python train.py --inner_norm=false --subsampling=4 --init="lecun_normal" --residual_init="none" --max_steps=30500
Rows from block 2 of a small audio frame classifier, named by matrix and row number. Rows with one number belong to one neuron. Each number is 128 + 24 x the weight over its row's rms, rounded and kept within 0 to 255. All counts start at 0. Numbers have three digits each.
After each neuron's rows are labels from the 100 clips, of 14976, where the neuron reaches its highest value: "top examples" is what is common among them. Only what is clearly more common there than usual is listed. The data: melodies that start on their tonic, played by one synthesised instrument. In brackets: how many of the 100, against the usual share in percent.
# fc1: MLP up (model.blocks.2.mlp.fc1.weight, 960x160), inputs 0-159
# fc2: MLP down (model.blocks.2.mlp.fc2.weight, 160x960, transposed), outputs 0-159

fc1.229:151098114107113111130134102122130107136127115150141117092147079140136146087192125162116142130129111058129146114134113132120095072104134127101085099168153165085128085082135108141095135126139144122158115177110120161100129080128177114119124161104110085144140143140121123142157133146215159116114123065118150098146122130157114143122130120104144174119151148135125130100130131143141139153117132133094134112097124129101101109155104129130108112107115122103106138129141123153137153111133155
fc2.229:133099111163133130151121099148137139102128102149116101111167112144113145139071103102171135129092136094141115123094122143155133161120110122117115165150080136115126119133111173174132156109117078142128092152114139127132176079117187133148136110150191104157175127120197128092163112138167159117127126166099095153099128126112112143087116175168098133124127116135148119157095128129115151124117121102123085118128114150121126135122104120097135093083115096127141125111141124136142130120131106
top examples: rumble (40 vs 7.3); pink noise (37 vs 7.4)

fc1.344:098159106172128167136120129084051131150117117123124118115109112126142119142129092128119118108145107143088137150135084125108126108119142117118121101137132128102144122131087145139143188130147134152168102093098109149102125110120127136086152118120075119119159109125076122098119122137147155130159104069141130125162125107120148141144087169099141160098122117129119150147122153112123154122120107129148128146111105124091112176126118099124129085094135125103233134144120119149168134129116142
fc2.344:157111149093106151155135139125134146143125173171110146162126127121146127128118128163154120046105132111101143164140118159147127123138105122162171163092144112140095145164102132139108098129135125083121129113134114097141114136089147119147109121149154107133116112079139073117144137088126111127098075140115147114117099125134137166095138111181124103113107087128154130121109149137155114100141086135157126164119111107102121149121137134114065152107085109177128146152129126101168145169127143
top examples: bass guitar-like (42 vs 5)

fc1.715:147110124130115135150091117098079101085149061104142124142124077131149106108121101117109144100142120142095111138150109084132115110115121138117116159092115162111109107107122144143096174145148146129125133127168147140150145131129117101143120104110141116142135131117148147153161081131150175121131097063146153119149135130123144159162120082102153126117124130114145148103075116094137167152137190136130112137151143093139127217143119103123144123093124094133149145139106156111109112109149129
fc2.715:126073112118110148124140155100103105169111132140069104154130126161119157140129150132129129071141144122135134095095138131107120111191080132134100117120177111118121108145136125136084111137136132149149118133139116128114105113139169154142097111132133120103134136129144102126135156080086105129107081152135125130141135116157095145081123113130132119089109169103125125133106162152124103127120066117137144135166118123084157174107148139127046145128079098128099109147106129135141174121122128
top examples: bass guitar-like (53 vs 5)

fc1.479:101169091137139135225133129116136141111130128138136110144115108088088140166130082101118121098153115141117140148098109128134108121121138144120115103108185152108146137080155179108180136112167136129138165123126107128133133108141122100124141181143085114140138166098118115135088099124163139154146118094119132108095140156099102131126110111096127090133143128125076110125099126100101134103119128116136155118117141132082142121114098136125131113127167147088147182120127157104164101135154103
fc2.479:173136130115172157129145124115143080115125134139147145131134173137121148123123145155123132127111166111100160171113143132147159098154113136120145093118149098139136147112154093147134085090057152151131151102125157136151112134174164136112099117135102146150145101165105141148086127107135112135094077128130142117130156095095164090106121111160116142108111137117074151141135154097094126097106099122091123094138127113095115142122127134128118074109105108181165114093133144130156171146141135
top examples: staccato (82 vs 25); bell-like (35 vs 5.2)

fc1.112:119034121154130133154125111108095108080129099141135154118112121161097124129108116109141124173159107127150126117137140124127106085102151130083134131096125114119144111122116146128102079132131126146142167136107109102124119152147115117148164123161108098124140162156134126145180091126128142113127137108162178115127136079107131185164147087096103131096128112102130153198129146129096154110103155104146123127095145141139138132138141102135144083092139127141127138190125127149101115109125098
fc2.112:116150126089131150133082110126132128110109115133120113141129123142107116137140147161088141120158153127103114113155078149101084131166127107133112135133138097077122157093083153113138166141128120117131128127134138106115128142097126144114112091096044127127135124146124127139112093135137145122122104123107125102087078090102178183182133126134153154085148146141122108150090108091118111165129076105126120201140122131128178168136142159123162120102125126121122127131111113149130122106159134
top examples: the note C# (86 vs 39.6)

fc1.323:100136103115089152150114093111135124127150142124147108097160095121129113118120051152109137116131121113138148098104105161094146115111123148155128113133167169143129086135128109113101096201150112094129125134146148137176133123160095106154151098144124160174183152149139134126139126166149109145113133132118101105125135136123122182150142122108156124114148127162116091137109065170139111167124147152139138115154136116104121132135111141139098096094091119098137135168146107138131082109114088
fc2.323:110132130128136123137123152057125164127177125128127116169132113102135142117136125121135166075139091107117121152144138175069091145165127116162106130160124139109118119111128146113158131160125131130170123131150154136152074159160121145109158154132121125155119114098130118110142133166131074124144130100132173077148155107135168143101150098089132093142142123130152134135121130099115145115082138136084113151118170104085104169137113128130166106089100122102137157132116111127141181132140098
top examples: the note A (96 vs 39.5); the note G (83 vs 40.8); the note D (66 vs 39.6); tonic: A (35 vs 7.7)

fc1.624:128136123123131135148121105114105103116129095117116113105124133120144136127146111122103164141134131130111110122154093138120093144147114165106125148115119124102150103114081123130141157188102132110144137113133153094091150141140123111144128140124105123116088148136112143107150119118129183094121119083128114132255122127165140107140143123128130135108111125125156163124107119124137140118078140146121121147128130125098110182159137100153150053090130112119139137112169107144063139140153143
fc2.624:129147160129141141118115127149103099096092168196124146112122138128156102124141156149114157161125137133108151128111090128149164127085147116134134123144138116101096096156159100153137112128142094125117124155098137151101146122152109099119114160131079121133160149162163152080141140122142034129106135093173097135119139117141097135121142138130140107118125143132135116079081149174082138134147127166139107084145159106117124168118162151127122122097164124147134142169116140124123165115153125
top examples: rumble (39 vs 7.3); pink noise (36 vs 7.4)

fc1.653:104153102139098123167121120113109159118142154126132127119113141131125067137124114133121108109159134144091131128124126128131138133127137176195141151117154111136161123122091090101126147147194140149079169118123148135111115135169136086136152132125113128164183116125121121106139111156077135147132121143152130081137101123094121090132137113140125120022165120118146084124137106093133150133098117133131150143128145155116142127127146113128123114136081129061095158134137122141135123125160149
fc2.653:128132129125140085094125143165122096140102137089087095169130135099119160131115138098130092126074122163130131122080139117110159143136142117137142130101103102133156106112164152154108127149167118163105113115156130095102100131117141112103089143113150128080124126096151121128084109134119156155160105083104142191119102111142134128175097124103110109093134135114151097130124096153106098085172106114095122126114087166143087159124122130096127132126144130139127123128090086137119120126172091
top examples: flute-like (28 vs 5.1); saxophone-like (26 vs 5.2)

fc1.381:133123099171128111135107076135117138109169143162101107120119125102118065122142101151146113127125138133150132157165095126150093113127129133094145123134093128108150101129148183108118136093160153159116129156122182065068134137147128121117154136137148135125143147138155122124100098132158114137103122121118136148085107115147125148144128157111126089130134118075150091126093123156152113154129119083093173140157133137079092126139185101146099114091131128166124114109132123146167096132105131
fc2.381:072079142144128120121105136139113151092087127101150128135133178143146122125211136114159142141140149123111122120119119185121113128131135138112124132128120117143129141099084108114133161125161154111144160151136142126156138156132176146148142099120126118149125146165164152135125118122130124123175113176124157175083141155121112127153127142129097121121102177096132119105109166136161078143125113163105158146102090132120103124131090107099155202106106154151101135109107118148128120111165139
top examples: pace: fast (85 vs 32.8)

fc1.4:104120119123137053172124154119096075112182131159131089131170095098106126115135133136121119097120120146103152123124103114139083119138164130113137081142151103095088120119126122143123135149121151151119116116119156030069141141145152111113143088179117135192113116133132120146104129110133131126125163075160115136145165135102113141143124152118149147111115108098160125110129116144121130127119164121141127131118100121105134166119114121147127119105117115109121141129136201130131130141101112
fc2.4:140124156166083118134117098164105118178101144089145081120125130075136119117113122144086156153146102135133156094127142129099136108132146152091126165125082091155143123148117110112155082158139143155148147119164133159088126123130123127117107096110084117137131084122092135133123156081100134099090133113157098133127114126101106142155083069112080104118130146145067105110140116105132081116105138102105112096146140149091141143134104121161139151151136121144128121114116119112158133122120161
top examples: bell-like (60 vs 5.2)

fc1.73:151133102157116167125154106129094164113138144131116138093131146101099115119148124175092126149113138143090167111124139138113094126101138135111090129117134134118185130125114113085098105159155161167179120115142128089139144078162192133127145119138140092147087106103183113168138133114132114140105093144175141139135111142097094119115136145064126101100134108120126105142166107104136095124126125122153160129121137143147116122105093149142127152152125141140087136170135146125087078106136138
fc2.73:144109092133137097137123145133133124143141126107134075102113146107116121128129169117089134087124104129149133135110084158129137130078110107117113094134099158139126160193116129092123152103157132147067147146069108133124137116100142121132112111132116115136079112129176139150094097112168106164099115102148155118123079122117108092122076123128081129161136134098091138106140121113117103150168127094158093140098151146134128172096156111130091118138158116130172163103119133132120108148147137
top examples: bell-like (61 vs 5.2); pace: fast (61 vs 32.8); tonic: F# (27 vs 8.2)

fc1.538:125104125116142134118120137139080100152180065148148118122157097121123080122145139149118120159117116123082138133123117094124100133135119145126132108095102145121139128106122098152081172188093151126160133093115107105150152157157138119104167146125138128158126108136136115140090142161176178125125110111152137128148100104138129118128143118130157133099133083132107137175184172124147133120122138096110169141115130124085117104113115099146106090072117097135092091130162094139135136098145137
fc2.538:128141125123094103079096087139087102121160181119166125112131080142119105095103123127157116141113128139126151140086090132157127139151125089093089141157095150163127114086131129182106086117109162138125120102122096121106110121122103112143129125123150111100112122089147122132138077137124101146135094156149130150106155154098093110143129141143135134146113092138153126128094109135102158081128108111137115146115111158138106170140180134133167103173108179108160160131126136106167118130111154
top examples: rumble (28 vs 7.3)

fc1.228:149176092169109131148148122118125163105147146155155124149119132070135139092089131147139153105125158143141115078116149143114119145089140130138096124129102101127122153128158108110133114137151116162148165122092151144117117131139105123115178123139093107135109126116133102077110119106089112134110115117167097091137145082129118125123114098094110110103088119143094143123112148177117113150148168141101176182135111129146165120095126143112113134089147139143106139159138129186112199122134145
fc2.228:120106112147149124139154124128106100142129125143153083135125126138145105131124124138144126153140148122123094112101145152087101143142096108143104071135154131153129109151107127138088119123148146142116114167121115099128119141102109126103179132117118143128174130132167152210102116135152105179141137121099099131120156146142131150131119127163107141100117141128134112135110138142144122125150086086098108079141114135098127120114126156052109155145157100079169133113157090173117195140091102
top examples: the note C# (87 vs 39.6); marimba-like (28 vs 5.2); tonic: C# (28 vs 7.8)

fc1.444:123119102119137135135145097166099151122129108178122104127150134110130092129124101108122098112123150119126113116125113143116088109071141120150099103145119089124114162115124134106166150106136130172130106144143136132091116166130179132127124104143153108132100158130120133157175128154139132098108133144152136099153129132092126104096188117128137121085108122142102159149111079142116144169125124109066162133150105145110111147045121160168107163125126097156151166116127143146106090086137152
fc2.444:131156153140143117134114137128125131143154094171119052148093137127154125127155130154078106129115150095134099140167099163144137135124109086139115055135129137130117087149110122092123156101136109110084161102130104124135131139132127147101131100123133108134093164108132136116138132125198116119137101105103121121099100180084143158069182126138123128129100124116141132134135085143137118141113139149111145178136128117153159136107116168117129121108133138170073113164144140107131089149128139
top examples: pace: fast (90 vs 32.8); the note E (80 vs 39.6); the note B (76 vs 39.9)

fc1.330:121153100143142155137140100131130135110128088151106079112142132145105108139127152137182102112102161117104074137127086093150130152137144137109121118143139143104178136095122141124156150096189125134130133129170120089056132105158156137122163130145089124171124112129128111113146101113156149124096116113156092130138165117081111092089130079095098086114131089141128120116118133158122122146105145118160153147117138154126136150090116109132171101097127158157109160122145109121143094149154125
fc2.330:119149146135117141103125161119158101150142153090129157140155139128116088132112118136200124125197141136165066142153125148162146176089136116113138087069105148149154093123141148113106139151123108144165146118123129133146146116129137113095141142122165151147117154141097143118119134112196172146131139141121100127164149104142147082106155127107116124133131119142099100119116115141185145128116095104112137132114099117159128115113096106125141106095139103111142125165164118124134074096120162
top examples: staccato (68 vs 25); square lead (29 vs 5.1)

fc1.505:148119116179100108169089094061119092149115151135188140111105099145121121121129096107119147143166131162100142146146116105108136126078112133122138145091118122083141104120116147149148169130130083118141147134139148106102160118139161078126136152145126116106123122130156146100162135127151130118147166163079137113111133114158153148135153134108109090099129130097067125124130111164119139117159113135094149133145126137089100138121164143127120120152136085124140162139144124105103138121118048
fc2.505:114106112141081132099157133109114129127160120126123113155117149145132136144126087109133116133155128164105136091141140123127124075162100153126152102061117122165148132192106146121151116165149082085192073152146145127101139117102107153104144148150162106124098124124128112141083113109159152103131135146127167153153084121171090127143162125085158095123122154095109132126134106119119126105148143096123152104126108115131114073110128117099152121129167115122107128106131133092141153122094138
top examples: pace: fast (62 vs 32.8); bass guitar-like (30 vs 5)

fc1.201:137125093141125155157108085118122117112070132188132095122157136178132156130094112128126127131118149101136135124149091142133105112135163140146104113118121171108161114116138144097109137161193134151099159112174185105160118123162136144138137099130137083152142105123137107138128115169121132094133134161167099107152081101138149118119099108114096128155117112094123115109108133074110108135140137086104161154172138149107086135126161116130158139120103114121150125142190142119116123114107125
fc2.201:128121131131074110101147126158087127111090122100139123112140142095105110137109123135134094120110093134125098106133110139140107101092125095143146139095116114128120114117145074158131116166181107140074136085133141122107127078110092160111135117107132130048158125110193123116122141105168157097118180135086099172101126107102137104132110116144105115131122153123159124128134123137124123103152149073105141146114116157137144148117133113143139155089127074116120110130092119134132119150155088
top examples: flute-like (30 vs 5.1); saxophone-like (27 vs 5.2)

fc1.53:122140126120131133135150127091130145093125145119118113119125090105119130123140101132118135130100146141026114137129116147100115146137155156132122118100124170090167161119109137145139123110174156146141092133091119160130142176131102086125147146113118099150101163150165104119166132140150135108113130127170113145144145114105094162114124117095122137130130077080142143165148086095137117134125085149154127122117115141108101140157070136126124156111159148116091176114138133100094073096126137
fc2.53:140097122062112136126157148170116153118121153106136086134145135141107164109127146172125084083096145136165136123094095127077134111083117102121128155108174149140047162144114167080126156114149145123109129097084100114110121135092107135155107187113168138115120126124149130158112117090133117123157113140111113151104102130098101156126099096162126129100106153143124125127143115099127151135102134119153114148120092123129128155123128097156087109131102144122125141162130136105158117149137110
top examples: the note E (84 vs 39.6)

fc1.435:128161112142140103158130136109107124094144153155149116125127107127133117125138125154119162100088099107147154147183131109129060142120146132102125131129142158136151157113134108144176116167102147117122131107132131134126119116122155135145108121151119132133064118139128097106147118104104149123153054106110117120118102103124136133162133128124125105132150064104141156107140129116134119101133126068065164141150185155119146121101181105134133144142097177108116143197146123136083131145123122
fc2.435:104116111142103109164159128098158131118134142121114107120097156136156127110069130103153109134127089107109125131107121190107092141061153112160110141133131140141158154109171100124140112165131159123140106129163112150157137121132106144097114141129142106142199136133110102151095131159120128104160150078122098123133129113094136149151109111152109102135163076145134192104151150117164146169126140138160167111111168112143104125154086106146137121109128109163111122164126092123124121119120113
top examples: the note A (75 vs 39.5); bell-like (37 vs 5.2)

fc1.237:186114127153091139136139104103099093124127140134134122115131115116102084113182103121118135148115116127111161155143096147114065091103150107119127168118111147130135131121107126125121115140104138114085167149131108110185161124145135103154141136085136122125108055135135111144138124133159121121136122104135150083116117119140139137119156098130162154120118144104164149120154119141136118109069142122140171136128116146120089146062123124164158198129156152164141137112125145136124156075151104
fc2.237:116077128161189135144114115162147122109155154150149116093148103159129123108161155102115139092135097135182177134108128152104162142099146110109137125139149124112092100152158111171106145088138128103128114102086159170132106113120141114123110145118136149157170092133144122136164073123122133116150131161127129129110093114077156110091179124143157102121106139126103123132129168132073136141132117131109159112130129144127133105140106101100129091144147050164127135102124134123127135130126150
top examples: sine tone (26 vs 4.7)

fc1.414:147133099152100101167109128101078163135168147126116109141152120113153056128126122158137196124131152086155159160143132131152118118119144157100098146157120141086135145143123166115133144113165155142129130096114093094125118138171124127141195150127133112152145108111114127155137126081126104136126133149146123101129094091072154133107153132117087132134150090141137149126055118147108142145141094094099158127134108121134149108129144145152136151092151098093116135140134150142123135150147140
fc2.414:083131138167128140115129168151093132120125148117107144140102113120143125152136120108103150156132125113108113130107098091085098122122102146116107123152129107126098144110092136122146086134123142134135139137121151130119113134051151090155151085139086134086119100142163127088162130129163103092150120097088151152060149165122124160126118132142110100150153165117113158141107148120121083138101095117107129114123106082105133167145102147177150148144100112123075111107113123122115106141183131
top examples: bell-like (56 vs 5.2); marimba-like (37 vs 5.2)

fc1.142:152157103149126096141139086116086128125148129103123139133140091125087123121132133121255111137144119127174090121166124107111120139123093119118096171155130115156116141107136147132139110123161120116134147115124116112100130152118104084130125143151112133100127157124156113117177097132146142112134115123114125133125123121129133124123122088134119207125155131118092130142141116111134111124108148056136150124147133125066140137138107119095145116159116149117128177095159141078123117134147144
fc2.142:128112131127140128154123042121156130119114145090104142137138108132175107124143118118220124146063130164136104131149146108108116114125168121120103137128137115104140146145118122141111121118152120157135135158145097154122111104184119132136151121115098129104207143127141141144140173133114116151105164124130137105146124120125101149150099140141105183161122129137129104099104156118153121148096093135098086118112160132124127145116146132066147171151162142122149157133140127152104166135125140
top examples: saw pad (26 vs 4.5)

fc1.133:139105089128122142109135108090139114135165151123162086141141130179116110158126077113124122110151120106113126121111088150075131148118128138130164116147127100137147152095160146125146125107140126121085099121122142101099124126132182157174159129142102149177137128150127110146133113195112137155139107148116137122131120145088079074134139109121152129131136133083094121142109145138141114140124135094083157134125131138111153137175164170143039108110087113119128150145147128154126148127111145
fc2.133:133100159130119125139155148149147155139122153166143160126130116148102116151117117121150161112121107101131129166157142154092143123121127098155137150133128107158121116183156134105109156119127134131135089090111197131158130143132156124084141063112146130144090104145133135120122162135125146131121148132086126161116176140136137155161130159125099154098152142090126143103091117151066090120105150090128157121112087080089109176115122164136173113125117116122160107115146126106157156106097149
top examples: pace: fast (63 vs 32.8)

fc1.630:135157111155122141151082090099115158149103083149095073130157099145138170164137142152052105104083132109143111150194120134163143125107115161089140140141114119110128152136148157121138130113127144128137167110109133110120129136174117128134138124136135164136089140112112156140166115137148140114157103114129121106128111145068134143125073115133144120106135096113107122097145100138120102178133103122145122147138107161110063112120137158126163151156128105126132118158186144141106130126115140
fc2.630:115151106106136093110130112104130140093091122107141115158125124082124115111101133154131073116128121104117137143122097137129121107120096161077144157132112125112140141094086115115137094149114137137123133127145099112101134091118157119118150135134176095127133176118111119102110121132180137115145111128100109114147142119121127095127148198166148108090105178128132157109101121101117100160103126092088121136110109113087139148071137129089074143048112140090142104127127128124125112095138108
top examples: sine tone (29 vs 4.7)

fc1.625:140142102132091168130116106146125153157138137145141129124128137123090121139136071153112139123144129135128094108131096138097146111130144135161143133118150147130130085122083161105171129145163124092139147145115127090148170137151111114125165143115135156153139155138245139150121082133157103128060139107139133110139131123122102120104115092116146121148153142111119126153124103141081081106142154120145150131181138154105136123123075157138130124132149115106099126125149122135073125142140167
fc2.625:135122142100100075156149125123162166098129162123127128174104119121164126141095098164114141142157141128096121087108120181117112131138106152154131116119105103113101158133126151102136140165150112097123120142150092146143165133144121132143123162170146085117121111093160136096111164147125132111208157144134126144139127153130130154140175148125100137143127097133116160062122118125085169148125121152120141092135147110130106164138109150133106096089103121152131167122123078103141155105115106
top examples: the note A (83 vs 39.5); the note E (65 vs 39.6); pace: fast (62 vs 32.8)

fc1.622:127159109155121083126142097123155150103125155187111099143143130124097121104202087101137149113137123073073165117075123116117128130146126158137079121166127171134100120095088137138148103145157115127146161160130136094108167140147142100155117117131155119166104126145108119146171120138134139090147078148124112127141116086120124165137109129095065108103127075107143134115144139107131129142126127147096136152135124157130102103106108115123124140125142124145131117177151154153106109133138133
fc2.622:096117124120143112115146136102092176123126092098165105125156139135101159136141154096124141125075132115183126110113139108114125129157144147165106189193073153145137179137109168114124124148161152130120116114127116151096117128150071128133068148100109165117130143127129127113096147106130169104113150122118175141125128120118167126100101124189121108141128145131119147123134125118135124162154122085158134105126123121114197137127118080128107124111110111115149131126133152147150116151138091
top examples: the note E (75 vs 39.6)

fc1.537:143156131138106130097147110101117104102114093134130129138138100157142165097135113124132132136133127121093134141167141127114098103099107114108097116145116119099142120127129108125149110154153144135126120135151127119114117121120147128152139118129107102089158139173162118113184146130164142117141112036116172078135163104144096087108156136111175160115155143138148122110106150097136108204140150145098146149127120125129087093122079109151163067081119128086111133133146135148147156127145111
fc2.537:174122131170180133166120136154139082100112115129085149119178134156102162175063147103167131133143123150152143113103109145134125129090138122154147181156097132117135112157106190160084153110127145138154134170129168149156127127153139134172129107128123099146128126091144113100158101097163137112150109151113124153109103151123101100122079119127148120158113130087135101134116123118101138125113110112132118136136156144139121124145135105125151101140100138134126168101115164118155147144106179
top examples: rumble (41 vs 7.3); pink noise (26 vs 7.4)

fc1.298:092126107171140129137129145115112143159143114152121146126105105160092118152152128093116165176136158133098142081117074108123149111107114152103099119129152137123112110086107140111121152142153135172124132158108114140156103078131166117095136150137114107139121129124150141101175136119147123069083152101139130105122116118140136173122123103100147128059127118144143138142140117149129093172131154105128152117088139138128138157071077132160177103140122120158105159111119153171113096127135142
fc2.298:108112112097125090174098131123159143168079127085132142115127167160100150101140108156062102098157092123125135143143166142132126133161135131100140107119149146126139120127123131155121136110138111137134137144096115114083147112183129139148130126138152131130129113128112091179134089126139128153125191142095105100164118134116099083145115118151146165138073117140101139169147117144171106108145144110119150113151157130169091089144088103108125126109127102135105133114139132185110118156095119
top examples: bass guitar-like (41 vs 5)

fc1.678:158117107136102150138160129117138158112116092155141104154141140105124147102127112139120122106131141113098123151105139106111114133142163102113115093103121117109162152069102142143137118168125157152114144120134147100097142126152151105131204135097104111153163136139105136120135146185127137133142125184126156106109118092116147125143093106115129080136123103086135153124116212173072121139132119121100118136109094161117128086133138106124138099104120105059155101089121119130104131118138133
fc2.678:092104147123130120187114129128160129130081104155121149093138103115125108152171098126123076110139090113127109151191119116138158110149146105159111141104080099091143127105127132131198093162163121100117084107168108138100121155114170123119157111114106152114155153128143081109092109145119118149122119145109170123124136099139140168184112102134123126137110139126138132150138172181194116109126138106137129119119106140099114137103139134127127123119138097138097104131142103153131136126141123
top examples: the note C# (94 vs 39.6); flute-like (39 vs 5.1); tonic: C# (31 vs 7.8); white noise (27 vs 7.3)

fc1.31:147120070136108157101150124086098140126098119167148135126144139095128107096141078128131143123169138143120132121161100127141142115103124101046175085110099137128178142111163106101149149100154138159130143107128125116132161130152123122162151120139106132129123107125153108132191125203125129161132120154145123122190137156131082119140146119113145123141141084155116142120126119121110090146111123104127157165128154111079120122117121112110090099129110145090132139141127107139117150115080128
fc2.31:095099102137149099134140149147112134131147113113117100146119152119129113087136108135111099154133115145152126136122093138103091114125119133141178096101119125133104053156172187105091124142147134111129136094147145140134099120150139127130116093139145108124113139118137162131137170112129155164162122121131143147075124122140130152125119102106115126115122165072141100127095104118126094120099134150091092127130145123106166147155079149122160119137123119095055157115107145076079121081142159
top examples: pace: fast (64 vs 32.8); flute-like (43 vs 5.1)

fc1.413:111115093142094141134135117110096135112192112174124125123145129143133143144098080103114117123143124112112148145153111097134147121129157191174135091113101108092160121094129107101135160128145137123097139114114134137148129139163121100094139144128117087134121105160159134100119115226107129159125130133140143111142146155180112126117103098131160120067161108115107144124126102101095141160149126087090172154115149131101134133161129132119159088144096121101131139124152108097141121142121133
fc2.413:115142163162112079110151111126117136154176157102149101128146159095115138101132132148098150134149126142134146146123135113155147144143127134114124094098164091159152102154140133102116085109119099135139127089119112168156126135114098115151148151122168132117110101131137155114134150151109134157115145120128135111107122110122190144120125129138156112089104163111107073134117046102108097096103148174130110155111140147121167114185102104089159150112150138120107119105121153105138122190140142
top examples: flute-like (62 vs 5.1)

fc1.49:167121112106151116126136144111098123120177126147108181113136113110141098184131086131126155125062136108113139105100147121139105128144138075105126119120141121132160129088143143100155168115131139137193111132176150122175134129121179131122153120133100093124125127091112143120124145171140113132121126129159113095138164114111107150155116146131153122117134107049154138158129136145149155093141154110113162176100101100128135137132136117159117130147069128147118125090127150174127143109114156
fc2.49:119139100147112118102122111187125125109117150125129166142086137074129079099138128126080114139094132138098127114148113118139142117118105118144086152093146121114144131103170095149157168148139158090122100186173130105103132108090111128133152115127149130119082065122141100130154123123131140135123117096163135142084100199105106171147124130141128136113106121081167135132105107088090096120129145111139120138149135152155117113169130125137162189138122117148135127131107112150120109132118135
top examples: pace: fast (77 vs 32.8)

fc1.751:087105081171119117160171122111113134147163143154141158110147145098109138129127101129153155149127105130127151128107113092126116128118115105112168139108150192121148136114142116094140153119192116127116152130152137108120117159157124118129125140138104144134149131099117148121122108194123146068144136160089157086088161134138113149172151113117171130143144097156122145162125119120114093095073117150095166144132135118085125124096087144122168124122116120143095153144172119129115133138158161
fc2.751:112097098126143080147151126136115143145141102092116100138192114126122152102114104147115131147108108134148088129120118109129117087134139126061170092125097104110133100126133148202096120121143132131117121086122124112141130059173154135150155148155152103137148114145130112129089149128142186116132117146128085191120160127164138138106132117126123152077117159097127135122137099108132142114086095130107110138118129140115108130132111127100115105082097097142108096131090138138106141128158148
top examples: staccato (50 vs 25); pink noise (34 vs 7.4); white noise (31 vs 7.3); sine tone (30 vs 4.7)

fc1.238:145106120117097142148156074144116117084143105139093135120122128076085112136115108159161125130127148101102138117123152133145106129142163115129137096106133122094134132125138117083142165136150140150165155064116131121138170098159089134104126161128173098147113094076141105102180141149128145103142128112104093114144135218136144142160087084112112109110141099136117114103163142144114159137101103125132145087116137139118155134117132158150105131099117147118128165156140111111117165131130114
fc2.238:140122101158143109087117116174098141145118143118098110131111134122124087155112153107118123125089139132105117096110118109131118123155083153174109114101125174149102170172100112116128150101131135105082132122139114129168127137122100111155101098106091140094147172142107111162149121143139146144129156097133110116113123199129076155175090122116143120149144115088104137121116108118171108160127142106139125115117158155150121184135144083130152175160119099149083122139107099140132126119162116
top examples: the note A (77 vs 39.5)

fc1.429:121118126111142094119146100128093121110107122143154136118153104144128146124167063145106115107095129156082138131147117122149112106126130152102131118122148135136136103130149124129102141220159124187085125131175142125161135095129145136161138105103162110134146125122133095098146130149145184129124102110094124083119145131097123124119156077071138136111122121140102125118096111110131096172123112148102122135151179145089115161088083103097112121112124127133118159162140131114168158143121133
fc2.429:140153144145159171124150137134112109118122188181137107163147082129168133126131168104130153143139116154119090124072094155155129147117135151158142138135105139105159127175119110151115144092110131126142139124119140128186134100121147075149136117158116165148153130115148136083170099184121104096146078120133127127114138098127132153109120107172129117167162129123119106134107139079106155146130097154150124125147123096108133129131119152131154140099123144153120114136126099111174195116146134
top examples: rumble (45 vs 7.3)

fc1.660:121136120114119160155137089135131162118126080127107160115132130121138130124133119113111128116127106143077137109142109129112144113130082130114123154122120097117126125101093123138158192223112149100124092130114139131130131118130121107103141140148133113140106100139109131146108117147120177094148124111121157111246127100125130095152097122141118114121169130133119122116132100149118143140157110153126152132137168119098125172156130098135117074108127111124094163155145108133075138164155129
fc2.660:142161182095158128111106156158095127099141180166134141099159160105119141121142161114161109146131143134129134102130110095156165136113121143125106129122102102104139111128182108139154109137124091123127095120126131132152110135138144086143110125075106127167162140169140130125117125132155066163135157130143130136093125130128115153113177130099160116127147151112160117139090119159081131144125141175110116118120143131152131191109144121091109142091157143113145107172156127114103161082158153
top examples: rumble (43 vs 7.3); pink noise (32 vs 7.4)

fc1.204:097175121118127139099129106111089122105148119131050173110173056151131119112137136159145119117127131142147119133137097109118111155134119156098146128158123102109160104116133104152104143153096110135137120090120134108102121139132111112159127128144114132152134116083111155155111150125137128112123118131143123136203104123136107131139136163136121161081141092152129124131101123074116141155127132142083183142067147129105063160127140141148163110144088146138105115128161110125140116121170124
fc2.204:130193139132147132085113128145135105132136142124127142119111104136098090150112120087076086151178136121108129169134120131135146143124156118129139126084122126144152109123140111158123143122116144143142174103126133125137104121162112149099090091103159104128102128154139134144141125122169117126122143128189121137145129138140149116155102116099158111089180097170132125148138127170174139117143108128153153158068144155129070159116146132101138104103094104164079080135143113153143088133133157
top examples: bell-like (44 vs 5.2)

fc1.351:103170124103121088117155099055123149123159074157122137097110113101122132145117105125139103134139141052159158153151091140108144087097120125106131117122128152113140082112128136128122103144146116144157135101120119090111125128125127098123134152133141177141219139136119103114161144116156157120100146113164086142117130110111120157096101122141119148088126118085097164121096122145098144120128126101149122129157116156120099142106105160124131154134109115129162154139141135183154126157121133
fc2.351:110137162162103092099105104115138177101127099125102103136124132112141082131114126147114140151100161076150124139124116133096120154114138136075126126140117133077143142121130151133164169110129111140114104147113136103134150126124099128163104122152178133140105114136161112112118115120107093104184139122148083144138139142123095120147092084151155126115149105135132147120132120132171136156163105195148128126091192140143088142100085137126132097095127124151088131090136100154077118104139115
top examples: pace: fast (65 vs 32.8); bass guitar-like (35 vs 5)